config = dict(
    dataset='rendered made-up planets',
    crop_scale_min=1,
    color_jitter=0.2,
    tokenizer='word',
    loss='sigmoid',
    encoder_norm='layernorm',
    encoder_bias='all',
    encoder_moe_every=1,
    encoder_experts_per_token=2,
    encoder_layers=8,
    encoder_pooling='attention',
    text_encoder_causal=True,
    lr_schedule='poly',
)
Rows from block 3 of the image encoder of a small contrastive image-text model, named by matrix and row number. Rows with one number within an expert belong to one neuron, the router's apart. Each number is 128 + 32 x the weight over its row's rms, rounded and kept within 0 to 255. All counts start at 0. Numbers have three digits each.
Before each expert's rows are labels from the 100 images, of 14976, where the router gives the expert most weight on average: "patch colour" is the nearest of a few named colours to the mean colour under the peak; "top examples" is what is common among them. Only what is clearly more common there than usual is listed. The data: rendered made-up planets. In brackets: how many of the 100.
# router: router (encoder.blocks.3.mlp.router.weight, 8x384), inputs 0-95
# up: expert up (encoder.blocks.3.mlp.up, 8x192x384), inputs 0-95
# down: expert down (encoder.blocks.3.mlp.down, 8x384x192, transposed), outputs 0-95

# expert 5
patch colour: grey (59)
top examples: glowing rim (81); full (63); ocean world (54)
router.5:107112121079109091147147163106153130140122122138119173118054129116155186181120138105140188112106137101077091165104129157127153147157161140107179154075121096157117072107105129137111159166086153161108110147119082155151121090106088099156193115059092189118053104166072124148118073132109169104
up.0:101077108144099105115071124140149116119128112141117126106126127119087140122147127067128092180107136143190153113090081129114068091098145152101153110144091071095195205182097162165132111102066116096136123111195123160101138080128146094109098112224138100157147113147182162162130093117107140047
down.0:099132056176076114145156136136133158111129069115095137090128184137158106121129149120146123220066104093143091124079068103135139103117110116136147093130100128133176165174108142137128158145143144090173138103111132145140136093091193148154137166124150101122105097141092125100141143105109137090
up.1:115122136148145133119161120104133064112141192110113110166076150068049142120128133094112118154116172129155163084190131138083096154095078127124108128111134116118139151181160167210074084170088146105135200175109146184120171156091116081078101141076121108128170164123165120117093210131142150166
down.1:173149167088134066078121118153144130144120130190150103124193113124102144123074112142126171136142103117132148084068110162128151053207165094122186190148097121104152102085174141110108074123157126165178151171117124138138113143121135167136131162123101107186121173174119148141161128112169177129
up.2:177069073142180134142165141151126100127128135159152158111179097095125185086124127132134123185162100113159081074155114142084118162164168149070107154146128116163174136112141108131046171136117131078115126113127151179081111108060139151114114146075108107120110116114109127112124148147073176093
down.2:176149119129159135214111083095101104152181118112152136145111130153154156054146147091122136172198121173137078188137100160130118134105026162131096098120166112117119133129109121106134146112161118161085111088162150118127089090131158111150096075170151122154152111124165156151163099133125091141
up.3:130128137161194166104151129184170126140190115097123070128095168140129088111129135115089064118085180138123172151125123101143091103062135123174071082111085136038153117165143157158170115157130084122179147139122142181146180176152128116060142116154156114157168131166210112161118130123132120105
down.3:085079142129168149077109131145128139107137181102170111088110131161131096102107146122122134097122113193129133075150140117105100118086135182136044101091116146108103104136165152121128077125109144152163083150165184138153132106154129113092071141165179120100102149063148143125107194109164090096
up.4:172046122136157143163159158116123060071142145119185070151091132108103131123137094133121137167141137123132098119160140146081124182127146178084148109103154133136192179122160098204113133137125149128063123124116171158092105140106179119101098187102168103141124127093128168105146133133082131139
down.4:148093135153132093126143088130109153176128066122139101092113112174111133124162123103159091116122112128140123159117173129109096187089083100129098120137113068115111129164135128109165137132162064133106118094106140107095062136163125155113163021131145171119099085104157149071120108125156093146
up.5:195106181130157126159152110111153102117198129144154053143146156099108165101085125127075135132157151149151135163162174177152116136067126112142059160130147153141139109130165100124150125067177128186113130088143119191115115122062159139146097098122163135152177130095176142127084149103110114148
down.5:126116161087104138172112162061145172118040139110172167135080128129103195116166119108162150158137109099087131098173184117094121110156119145132141098075164098107133128144199140157072157223161138189114153143147165137125135123107153069076113114196098183103110147133143155154143111167098187060
up.6:122150122124147130158119171142145084135175158132158124096128117101136102104138128109133133144103119169125133148124079123136118113094147082131111097125100092125149117135091100120103151121172109192116132113187096129123106063130166093109231100221187092138154096205125114229121089118147088163
down.6:133109094099110127071167138121109174126107149076132160081180135151133147120074232175132113161112091146114108069095117175135081093117132130118156144135112150185161080121142142144093156152128097189112062153145117165116111171092163132162156196113115126089172094149090109149155082161112199100
up.7:109146120160147093173196135168113095102140118179168092185186129121104086115112117139095144120114154094148110155130074108157093101112106093115118126092084077111153128145107148100132148112132164164145158055160149113128124037117119103119197077175131112197128108214125173209144083161207115106
down.7:164120107136115182151150158123091094090142109144147092153165101113065130131097114166103115177052122110166142049072098139118136152124116044191119168168130219192085117121124154119114145120176118139115086148126142108115125128139136133109225132124161101127108086125123155124118127150111099161
up.8:134139188125144155167170150121113166156171112145139120136155133126166123076139178182146118091162144124148131187144067125151096122089155134139123097151097098129122093103108168097127125141150131167151113120133066123145085091119127166128220083166120123132148145225116132252112085171212101131
down.8:175085079082104140193176123153096122051109110073151119159196159086061154143060158207132051163106104143130148115106103153127118098113143077156110130168147179159113136166156145130116103121181102153150101156126100136067110148133125125128148139101123119151116057153149101150131145102135127124
up.9:117118129118153100099113148122153043138148159179118071153073128125057124164170129092137127140105170096127139089193140107079089162135098112124117129095134074155158142152132143196097088166046157145106217108152153158137122150077088116103115158106136089131162221100133099101126152139128131126
down.9:102145189137159124077117135148161084136139147177108100161145121169133158146109088109111136126201123125130156117169117098087203151123166174091133156191100134145165107091136146126072095107162143150081131102118179079107109131145204154164097140110067098180141150166121136110169174162146122150
up.10:097115097149122158099156110112101118168138159160109134125101112144108149169174144089108140136130088090112127118165059106146154129095122171129134177179100153124119106124094200191090066175108113091163170155157125150115126099142180152129110118122142132174122156115151107106122133144136171132
down.10:074156075171076135160103105059125187174122139171139142166151147109130078180112087082057164129065107103061107098105119096133138108128197128121162137117128074098135115159115153161103154171102147116095177138106080095143165094115137164129111114102127132108097130086109111113104117110096145116
up.11:093148107117083123087102101125130111169122147144117139136118106126113115154119165099095121084096111091138117080164078114148169125109139150094111183137120154095127117128116187184127092168080109067127154145141077143136129110117113144108104113132173142144139173124131099094114124122135166148
down.11:036139048188069131088072115099171192170105145117113146144087127141139117190176108056094179117140155112049111139117102098178143107155157152108154096094142116129166112150074119151148185173079137154099133080105113094170154121078090080131108069137137121154104126117121117141092092138136112136
up.12:119036092159164107040155172096166100127100174181157121108158103095092158171126112145131164173155138101139118089162133150126115192197161132057130105098142101151172138134124101155099167118099122116093148113166126131087093107097122091135128180130120139145146075086137109122191148164068165085
down.12:143156145135166105149116148096172067187216122131143164144112160146125130138089150108189126112181059144134101177157076113153101116099111136146086067147126085100128084087146100079116178143162156115096097089156172124176068100140145142130123104185130168166124155145084155145129112109154135144
up.13:097127131117123151107141175107143134171186117149071118071143155150128089123116183114122154165070133115142177138141152152178139080085104117107095152113055096087144158158123176117232105077109143152139150136174124150100116105149115114062113138113181149083114173107150167155089103083114145135
down.13:088091119172138160157159170125183170150093143152069066108128105088112065085148136130122137111135127090187154139136128159157098111081149179154137115077124187097151113111196172144169110112142147153152133117111123138171135124109168130148187091134151180114124127140080112151088116103183104090
up.14:135103173130162166149141115153103136126141098058152116135157164103111130102125120131115073136125172171147149120155131130109111125122081121104078078122125131080172157184177137165177109088120106121127158088147152158116158150119103135075056168177173103150200152118170184179115142034133086116
down.14:121079093090160181167111152109097132047087117105174201145096157118140107071113146128131095180162087123130066162164132168156133115082129112129165138152062124093178131171107098088163138137167117121109064125115110160094083073098130092081165117162145185133114135137166159167159120116137179097
up.15:151026112092179126132162141128086042100171139178153102102155137112101122075119140125133127182146153192183098141127125146130109146145175143080116107105160132130185156133139067100112129091144093107081110104090156194108110079102122096141099123107101129099105144113151168102147114146092136140
down.15:177128142125138109139137140152082111142191090117147115131069137127119099111189129114153136183084168122141135171097142104131106134127101128129112070132110081123116175133133170116133178072129122101101121074169171120166092054104142165083097065171170127141102122108153143161108103072159075162
up.16:119117154137139141142099144139096062089118095123148130102126146170089102140122188120142108143136159097124131056107156159070117152138126117128144142117117106113162149133158101109149107100161153131083123162124172139102106121109139117118054165118136128096141087025113169102134141102061159068
down.16:137179130170128171170160070131123118129120074139130099100129170114084100129078159155100075175140140185166176141088190162120063156113138083126104125148131136145111132191166161138169109092146097106116127161103114127108126159157164137133137157120157112098113108085147155133122141127133113128
up.17:151158172079098151168186156123126142166192116161126126139116169103134109049122154134141127108132125159141122219114044161154091101098135129161143102137111089129113146103106138077153150124166130169160125098148108130154125075102138093102184054145152151134114131210130127225112059135199119129
down.17:149077060093103151166185128140076107090088132051134140142162152079076145147087137176145125139062100141157121152070090147115104143117139082206137153160155168158125174172170119102118128068141079127140071146117103148115119149138150127125193122151159115177055053125130123165133152126099061160
up.18:120113123153147107097129079185053085092081129071106134089116146116088134136158117180175151194143186121186196048124097148077127116058102116129136178169088123111112167114081165159119089153157167141168149114164112103139086117169159105099188110187155068180150095131162095101161144158130108132
down.18:163139177164119138124116082093144094083140170139121081115113086143101117102126101195077134159133142179163138157133181165143096071106116145161089192088089177116132103144075086138110129155171131165167084132174106133052156131146156097109128146150123124103144169100165121094116160093109107150
up.19:144122157171151117091180162137168073144172115105148095130158119113074085124133126122084104205130186197138151132150101124129136104102094120086024111109140151073171178176135145162141089130091089058143153136139160174115148144160143080121088112138124121152176099104170150141109162118128110124
down.19:150141170127135097131084130138121081155151144086131119141145078116068153109114161154105076110107195125103164132149160128067104107104121102152091163157085141097102145134129145112155129121088136133114102160174112161120124102133160125076115108121171136148182158120138113155154121101093123141
up.20:120109159165163105124122143086165081091112174156069086162056116098037161178184094160154131136064175080155158116165127106108085133129098101118091115116132064126143150154099126192108118141088156120129212105120170188127147131103086062104149162118128085130169207082189131143126124122110134159
down.20:147159165160210102093096100121131142139199209162152124130171101126083163149094101111117135109150116061149144158140057114073117145104187190126143175140110101127105151104142143093123106112135115139113114122112151122144133108132173137173117102126114102152130137189115172106190162115115100119

# expert 3
patch colour: brown (45)
top examples: rings (99); crescent (73); moons: three (61); cracked ice world (54)
router.3:134103116109163074087184128155100120154153185148114107139137139086097184136191113183116090121097099165177125096134116085115101144136066124168095082176171154150126119152093184130084101159141123113155190115131130096139143156150162151174143149095091105144176107076165084120172178153126133131
up.0:141091091148140089171143135139142068122131058093130129129077134138136118121140144128148132217112143116111084109159094129068134115092121126117140094108105075133102174170076122132132158152125117157116125113121095102118104134169106116155129101088189156208112109165149158201100073110140116151
down.0:098104100135120122117148163152094185075132126123093142131160173155123118134110107090102130173065162126124165121148089125119159119129100133110149176184178108112149153106138136134089103169175159108124139102086062106149162130147096128145133155086126153130098137164152150126180163085124099087
up.1:146133115136142177183040190125126119133163056083157115108097095124145083099126165163122124137117160153093155156195085077091093111088084138136116170117104079135097110089108099141186126133118093109127095127200088114112129122090142092107155102167182143169109115155142085141094123087133084150
down.1:164071062132112143141105186173071125116110090113111124172143143101044169138088146175089108151113087088123161128171090163132143109138150109122162146122135142155168185119184124177150131093107073097148058153134070160126124151120137114110070151081130142172081081166100147167092133089081149074
up.2:110119098162096137115099112103106122171130141191116104131131094065112159145136144112082161139136229094151131070186144121140204123115109086122103173100137115160121153191108129179116130145134185120101158112097125093134161147063115115083122131069125086143173130149143181148122134146144164137
down.2:183153128139143123101101080121162129104143134148198118159147060073130186184065086130130135159140148094153124111146116137128185187123196136105073129133129117165115120143113122142083103125179127170129120152126106157125116107097116114156127152110116084189175177201159115053138125218113122105
up.3:113093169138142129133120183109163121151156129112140145089110177182216085099161172174103076131158167160159167141101083132156109103110158157120102062153091121040166139162116149089133113130099064158157134179168127156091159068180149100119118092132130143131162105123095141169128133089122083155
down.3:152127139172137105173128147111133164165203108130096079175061154137076132097116116115070123086100120163102194159113069119120152083081093176137103098113099081136136150135157156126098096125103101101165132148123145121122120121119194133132112089084141147132096128114179151109130153085106127152
up.4:129131171135207141124142153101183122148148127149092153082099168113181110124127118130103073133125153151132166213103118181147080109111137163120092086123115151060143143147157156117114113121067065195106129161178150171088133107154171135132124097147141188126136111115117123185116088110126116119
down.4:097167100174158132124138111129110116169177112105125141171089139117127088090148141100042151131070127182153181165105057115151122104061144165164094063158056123125120150141164094135133126132107112143121167162153139111113115138162170096169102089114143099169107106119149157093147142079121169144
up.5:083121115146149067148118120167154193117101094127140150178106117103132122125138111104127104161124105097124069152143125129125144139132188116094174093121127127184131099129105162135100174163118141110072115113074113120187113129127104077151112086102088151163075079107065114079152110095144173086
down.5:044130129117108154109149130128139110122125093131087158121177138113104058102062121117122142181139081146098122148086116159137084168133115141138184123126131123141041154111102108134125126122143129114112097134065115186172096090158054117128170086193187103164121124138086103168158089180140140112
up.6:098150105164107153120119094130126142159141135136104098131196110118110150153114171137044170127121203149169166135187102126148190130139132085091079171131161163142156096177124187161131121118108133075157144142126112110160136139089091100105165156104089107128158189115155160122091165167170125099
down.6:164150118170109112081134168110149093150143066120215109146134089124094138184126133143092134150112181127142163123153146140110119109130190118144132142090083206164096150137115124142121086094136158189105144120151134104136176089105093113153135196123119079137153193107087115116141106160170064138
up.7:133101023115099153152129127156096097081154098144157157146179150144101106103083124104106097184193181156089150105205121106137083133147108131088113101156119124092172187171100102141136171064156076093122120128107125145102112166082125111111125105134156110141178154139153129127122130172126170089
down.7:141122111115151137078093140162147133173159107171141111093160096126105110175143094132129171110124172090176157090173138095121171119122174131152120158122080133140121133079106162126062112166170182102137188140140149092186115105134164180156128161087092114140189134155154133132148156151138184193
up.8:097076087096143108163104183085169134181102131151172165110096150170216124160121154086130149120177123120096090094111139136130180200170108141121153137085133091131198083157136097081104166152081109156114105134133104145132146125143095118131105141108102172145098143151066165147138099112062182102
down.8:092116156119127080092072124089098116195107163153138186088080115132141098123136051105203148126166078123119097143127165102157149147152102167108193114125119074089132119132067106101148131150086145185112119109156132147137099099093165143096134124155156133140159143107122134179166065152138127123
up.9:140096112115154159162097136132121166096116191138144178162127130171143165093118159114110115164162139116103114106162156136141140182169121125051157127092114163117187132150133092134165177108116099098091115157090123145081145123140110061026087149119111167135079117123082193201056100105103133110
down.9:111077179094132076102109089115138136071078054065133079164107152148167102153116070090135109135151167090145100114139116156131084136088109160134115155111162112147160130152145155116147077104111167130138134111149192133106143135163159153122135069152146177108161112117118115147162088183152106119
up.10:151158111135140100150154153137152164142134121108126118167089093076124150170164099159118132087114178107136150127225045042097082157157130130127124137165144154127084126109099151106118159182140141136149122154159149073153110146163160128191122121134117094162098098146118102113131112163159115199
down.10:149133104098094163137094102103116129078101093109058147153182131081128118151099119137106083159086089127098088093096080184131148110160138087123144152070149178152138141135089114112175141136183101094119065114113080161074139151126050077129155131123178115158102079131198182142065095140138128147
up.11:091137146188136107091141116150165161147140181104108117144108145133123156158101160101063156151127092141144123084090157093136142133127088085133155148121174163140173068184145097111127112114115098096147153134139091108116170136165121119106078144163135178138127119101165149098075129104113106087
down.11:083154201125105101074103069080140117142137109131121127104148096116126158114164103103160144141138166141121105119140136171085148149146147120138133154095141100150108118092112119135073081161152188191109146099145147144170038100066074133171165106098070112074145167142142121065166158139182113135
up.12:121070074157109142179097119168109130079103102141159154143157142143092180075097139090151106170163137095086112166106091181103160124154174129091160165103174058108181067113143105103100153118148116141103076125112121152091146133105140122110105118142129207160073154163110198102073100102098138118
down.12:135119128139182155110108072100156176201149114155197135108140086109133157129154140105152106063166158136113127160136118142108143191109064165184114102171129090136101080076123139123071128126197150124078114116110144129165043121168107125152150074155073085133128128115128185067158149147106130133
up.13:118092108154121109128131107092066139165102144142131114133116121114112170166154135120139171135146203078131103081153163109108201181102109094124143178100161114128138126210168140195109159129109160119133198114113126136127101128096093131097166142094123114115161167138146132122072107158170178104
down.13:156149142155097138095107174114116124114161147138172070159161087056102206177078137157172153124124122102118140127130084111130181173171230113114103151105129163168115106086108115162097115135192168136141155154114107134123128111104116149170128152069100124151141153149134138128129132219142137117
up.14:118090044155097144149111111131075095139125147175140112113158124092135160178108138097135171122152154083136102091166131090139177176148105096118138122093150109131124131162075123197113148160106173136115186099114135095123130134079101100109133122074093080154190144147141129133129089162134170127
down.14:184131133142177117143135146140126106092157122116157091129147069091124172204093103124139137116160132076119091162125085114116141151191183102130149146127113214184104119086148092139126093173143165141108144174103111138138125125139106125152130147101067119120124158171148112080112131202160131120
up.15:142106109116155131194111150167142129122077087136143112126147118135151124088091116116126133163129146089079110152171121150135141158149110085066181126110126138112157125169154103077168195121099126157119050114133058147059119059105096113147122142152175142142116107181078131170080061134099126123
down.15:177051105087103118130121116079121091093151156099152051119188146066160110141137136149095055077098112135160124092105118099122107200147094115125134150103101164137080157109111147160105117095140106113163147109061112143148138121212234171139154112185154104114119065134149137122146104132101120138
up.16:071146134129111179198114159140163142131126103129106208165093163184105112041095129072162154172179119094105130167105124133173152105118107109076154103154148100064165116120144064103144143146106111140088089114162126154127126099120152098107094096157112114161135176146103172163103102100085123117
down.16:084155147098102077106080097100141119128102096110165133084142145150164126136112116115159155150169156144142098146132196115067107130106106117151160147143145149151127105100100101124099165108141145160147138100160126073142090071173155120179172134200142166076093143056118144107130083167147097088
up.17:113073088158082142119132136107084137167122130145143127136111117072073183161123111110139159131157171064106089072165150058162189165099126121119132131060137101137160112176123161201127152136110218105115176117124118101158116113063089115145158128064116104132175155151139151175117137200135138103
down.17:156133112114171126105129148092107094136168145140174108161135100095121168141146074131124181125100176126130171118135083132133183183181225109142145143148129142198086112133112095121097100147156122132174123159081127116126124109099111123149130148038070092172169174187123074079126143135138158088
up.18:125112136116148165126111140118144239181132141180125165191150168165170159121130110137125106104130133083122134135170123097132208130107162127098148122179122128105169123113113152077137125137090091131106118147098111096124129111102093148149095109131092168102094109113106163126153116110176159093
down.18:091130082145053146163109153155105074094081101101173125109193097134138143128112123190097121130165108140126071167078111149165109144140099115155154160137131153139067145143043100124117113057134157144135098090098093120167068095131088146175137092150191144116067107118101099141117120187130073178
up.19:098131178132197140128089183108157137144159132147124120097121163180193084129143163145118090110161144149129171187138120111151115086093151160111087097151068110045160138131105149083167113120105073155115129137171160134114167059175178112116111099165119146108167136096165162152121155077156111136
down.19:207146135147119148148106170114137172136182077123106098146110171123128108096166143109054157118104133102123180179161066094096082080079091150155121110146121132098107108104207187112182123176125114119158189132101159107152105142168161107137124097111114141152064090140167191130148113091110097142
up.20:082146180155160134103096116064178159165153137169140127112093183175160084113123145132101115127112109130117140159112084105136116111077128173113108088107092104103164147105118127113147115146120118195090141136166127143099152088140118115157118091151136145137131115092157103161164112079137092157
down.20:155157101160113148140110110152165144146195120081101178180127211106180131120163175142052181089040070148115151165117078096090122128077094159197090124144150103132131133099161118079143107188115149111181175161128151113145173108152164138139096124124134129161112136167160177139151130088116107149

# expert 6
patch colour: brown (43)
top examples: cracked ice world (91); crescent (78); moons: zero (55)
router.6:137141128096115156213113183123066111106153074129133170113140160178179119069158136151165093123139097116066112144077120111099061145133102133138159083180103076139187139096078102073127175095153114149108124104140145107108119138148145143134210137151147124082134130141079141216129066137114168142
up.0:074108140146097130134076113120145124148189148111074160154174172104071139176106107124068137102119125116166147131165124114112166086111132149102081153124113092112184105147142115157097110137139144085146138146156117114122130141103124129073109122092141135166138190158152155110104209111086143095
down.0:182087127050108155160143133138111114142101114090151142093141117157085136102082124147111115183135118081090171119081136159071139104127116134144130152149153139140093159176152124155132099124117074073109114137122165121095160121130100108162155146118150149108144101108108172098071141098084075145
up.1:170151090119151125086163119098110132153117187120112118185145062101065172148102143145057086119113193154162150131144065143114139151122127127139076143159121164148162134115149155241082113094152147077152204131105173091138155121120099105132155154109134088185198154125185171116178178178106135128
down.1:146100149131116096109149171147153106127120155140081120110136104153111151155137123168132125066119134136168123104129103090103141120088191096100113180109086140116124105149160159183084124168182133117170161136101139111154120136048157117108117184054104125143192176167152123103139157141132162019
up.2:125150163127128146122158178126120156192233189132093126124103141155133154145151134133128171121120121162150144188125094133145153089075084106136088114102113102151040119093135191134135054119109171133134121172084083112197121145133075115150159107086150161138075132174143120166094137094201104133
down.2:219055101103142121188164098163151132069123136131110137111150145139107148136057100153140067152165093146154108183058069184171096104106119142171143145142100127116111153117133136131148112109141104151156119151137101152090117135169135086109135137178157150163102085098164080161149138132133087112
up.3:078162138178157171064083167095131113136153137136107084111118128170174077134136125118078084114143130170121160167091114148133134093099141144106085125116077083032145173164179124145151092102154131120145160179109190151143172091145161078059072134138120191103105113109144101128135137084158123087
down.3:130142125133105113157104153158152147188092177134078146125103182170100097088107139101161154118160113147101130176105121120143083047125141157077141100108118133095166103139186152134149159145100112144136125142130083140116178129125122149106098103163089160098069164060115121157100096044173106125
up.4:154152097135126099046177095100109101138143171135110102164152062125066156171120141127049104114172189153114122092193138123110148181166124121148065147136148142109116147150095157226092084120134158087163198118102183125153110153115126145148130174100126083169190168095151149110124210152148130130
down.4:127073139134134126099094144155111117134144129142082125128152107080117143197106105200108127095104173136161136102145100126115159105097195090128099189139058177155103137136155182192104139163157186106157127155097100073176079096142153171165133183104134081184191160161158121097146150195171130104
up.5:131111112141131123110062153134105133121089108128093164083082117144139122136177122113116132131133126048139144103189121107087108129154152159133158122149129061092122178139112179102063138164079134104134166163150140084145102094088161149143122113130150075146136130095139124128124133153107120098
down.5:053138112106081164175125141087195121159145142103113178148133183082141102115130150106138159160128155125042132136128155129118095134123063119154163120091111132095113187130117139180140149162117167124089133056153129091097159177044090110117140151121151148126090088158101147136159128110078138146
up.6:110126181155127132042122157124123109105192123090102113118084137124113119166180161101063101125120160125123184144173088121120119121091130155122059138151088125092118176163163142151167073125090113089162167144110155121159186107096146121099120091110149151123148126118184147130125127051120068113
down.6:130108096123141142189117159187202142153095145078122197105135144150130158081137117123157158118181142159046150124116112145167099090146139148121119109137110134127177124145143140136188141109160102143122106142180096179106154084086121048097076162174145136133092158151077167152088108136087128100
up.7:081159133161082061123113081105192151146155151147067121109048135125101134188190138089106162113084099094123086110148124125133192096106155185136123159098094095141028101153162166187099065155097187155161151138140103144218129172116091123124148111128146108131093121133104093120140127109116119092
down.7:137118148098096194200140155095113094061143112140121148151119251114141122070152138120125092128141160094081111119062127089139079161124122138151186111118119134180192161107112080134146119127165078122098125150149087147092131106150175140097155123125134127133125121086060221173072093142039162110
up.8:090114098120100138136144149094108118177141136189098120102158151154041152105078097117135160139084104135154150114132099130183117139128167094107139193101195170108112124186099103106157119148111157139141110118115096150105114123066102119103130136130093120119112159138132146149118165139097148079
down.8:152138163075106184170075122063089151133136094039120093106130133139148122070115102126127161120116108137102160170059146098088133123147120113161135078164114180153152093091147092109164121097108135149064073169119109144090138126142099108119099170135143134122103062124099130135112136131195107174
up.9:115195097155109060106110113091129143158161159086079091102078135099095166180198184094098142108103156123154140153152126100110129111114128130155144154093102123090141170139132190159092045160137177075198179119124105123155121158160157128086126115136185090117111114107191143126121167109113117106
down.9:102114123102135152187108166171156130129157117059140194123114145164128112038124102153113137164120166130055088162118169091156103118157154109105165096091143132096181096102171142099165187105095091109106061117159110132113131088084097134080117148178117182117097140139100122161126110083095155139
up.10:159135120141132093086147105104118091119080178139107085138146075091040157171139129154063117095114182166148132102134125115112156123148148116197081145112107139155064089159096138188097108117132173099152214091138163153188105149091079146124144135093127084173188182093141121093133200182123105094
down.10:171055100177078131117124169136122084131159133119120105142118095093107173183103130158091113082101134139175150084147108070111123175121179109127110157116093157175118089168139154172127090171181161075162174136108093127141125148124160151148093184092119096155167121167155164101113132195114147122
up.11:134056211146077172108131115166095197142117161160147162130165172147126158129172154137140138171125122106140105133153182129093070115125148147063108121119103127098163167145081070096096139114144070097126100127096199158113145166082101143123128131133110098107132136085131145103180126132104160074
down.11:107186103096123159176182115166127141095078106130123120108094151148129191118126136098151094126130119093132092095173074162185132147129207163219112080115169185166158157135142076124154152064075097093127100183064125106079116128117127116104124097108103167158117140196139107192100141190134159096
up.12:092134161170151121081120129157195152168083154115111127136084152109100120220135098127112164120075180075162150128169107154178162147151135127052117161050134172105131112167143165174133123188070115105153142141175123115130169116097097083115092168128103113118147158097168133058058143104131117113
down.12:100116155159145112079192116141160103103083154166163089135215061102138141106131131193127135143115156133163142063199176155133142098158165069125081118113236212132117089077173105162155104089155098133153121151077100108071134146093150065134129201075103113094164091127158124099064156119157103144
up.13:052142115192122123129082152137139166120134111084102112136041151107101134154158166104081134157090167151149162123145107106155121108080146118155108110126116099083123135131115164191123124167042097117150193170158158122157153091139159071095124100106159077175108121121161114154129150107102099125
down.13:079164132126124161153089118112111106179107132144111157117204176177112073076102152106138153092151135102088137160118121147110145070158114143089191113168131127109114129065158091142130140106126120113093102098101125145105137142120079178137109146178105156129152125129159126170083158141107131106
up.14:114091152155116133128117093167121126159124098121155091210168127072093152105119130161097181127154207096149143102201150097136151112104159132099099161067164155132142129147127124147139117136137137096153125111124104078098098132072143109118073113074114058210202156140160216097126150118121154101
down.14:114098136120088143158072128134158111154163105098135148150119182157130129125154168089088106120101071116122129120126138149147113137084110085120101145123098107129143198118102139092180096102106108099136089166140096152128147131131162113094106109157171159103099085133105208212132111103091153185
up.15:087174111149131122070101154107173129111147110087104093104076125133192098107110126091114098122135146155110193136171103122156121078121163130140112171134124126054111165165164130141149123087105119091147163196105166098186177129154121108058097115131130109135119105130192117112119147101138081085
down.15:073162153134163144151131137171159088151160144092110187136113185147143135051118147139163139134186106175137139178118130163179116070087117081124104092111098088097113100086143164135189073102099076143090107113145124158129128116094107079077063097130131140107092155148142104168141094091132123136
up.16:141139117105126136112117121120132089089116138109097095116178097132089140106076152199168110135101120135159158134124101180119089095104106116148124168159093190159129149135122110102167109131198087145196093137188092120059090107114130160106155161217141130114154140131142092162134137146122077147
down.16:136125157058129147158094112096103129103133144154150112066096153133174127101103181125179151136138122080095106159090163158119122125116151148098158090163131086167152111126059078077120129106101122150068118130166104122110087083136155143151174180152077137078121094108110156151155085142184114173
up.17:076176153108162110127166146124125147167209151141083124142116087150119103133144136126127113123126143119126147183108060166157131113101073151193123109117106116146039075166156201150154088136160197170134138134125096096196175131177114133121171113141131141124105105143141147173097119087133076135
down.17:156121143109109136171190139125120158096124142124113148140124214125114119117092125114084068152069110139149124162072150169121113108082095090190111169159133172127079139076163173113174122063125073125127091146112086189092135147149079126139151085134166129162105131124113137131127133091118096128
up.18:102125155114099129122225136116161156133168153097078127149150113191076111155105091084091123130104105149133089124098079152185172098132073150145092117158112138150055063123137149118137103121081112161156121126136105103150149144136079165156158114170155178147126154173103115168127147101106086142
down.18:123082146028201123198155109103122114092178125077116110111102115153092175108118132175134114146173122228087146155063086180151110116158126132181155158142124173170106136117165133080168105093124120111066056153088105143075149123146092078114162133078134179150062096122102124145139168101127093151
up.19:115129152171126143085132084141150136163095179127142106135156126119082180187111093107111174111131128141144120102163127108134188108145118136077108172108166187106162074181165105166114092153129144073133164122125128071146097151113128138119063175096103123163177175107174165106140174092105151092
down.19:100090066139176078137131162178111127097122121119112121143146175158148129103119105126107045142181121155108140095099110125096103133108117126176144137178071163130131136127142138112176086146156036106133173224128150095122144134235150149134141142161120142188114120147133133087112148168118077082
up.20:093116091080108096131079177123151127140095141155093133129044115125102161173146122069145171120139159051095126089108083107163119150160164077129114135082105081124143123160098096176104164128088167175145158133143150122092164129141139068073159115111121107144132130133127097110074077150140146096
down.20:062121132150084104122036118125219145195160145112109141114119136091153111085191132082119161114084102063063135199163118066136136071086110148161112126120115079162072121150082170114115103172082141099106124129169134141158115128161134135081106064183141152133125169115116073146185121140094161185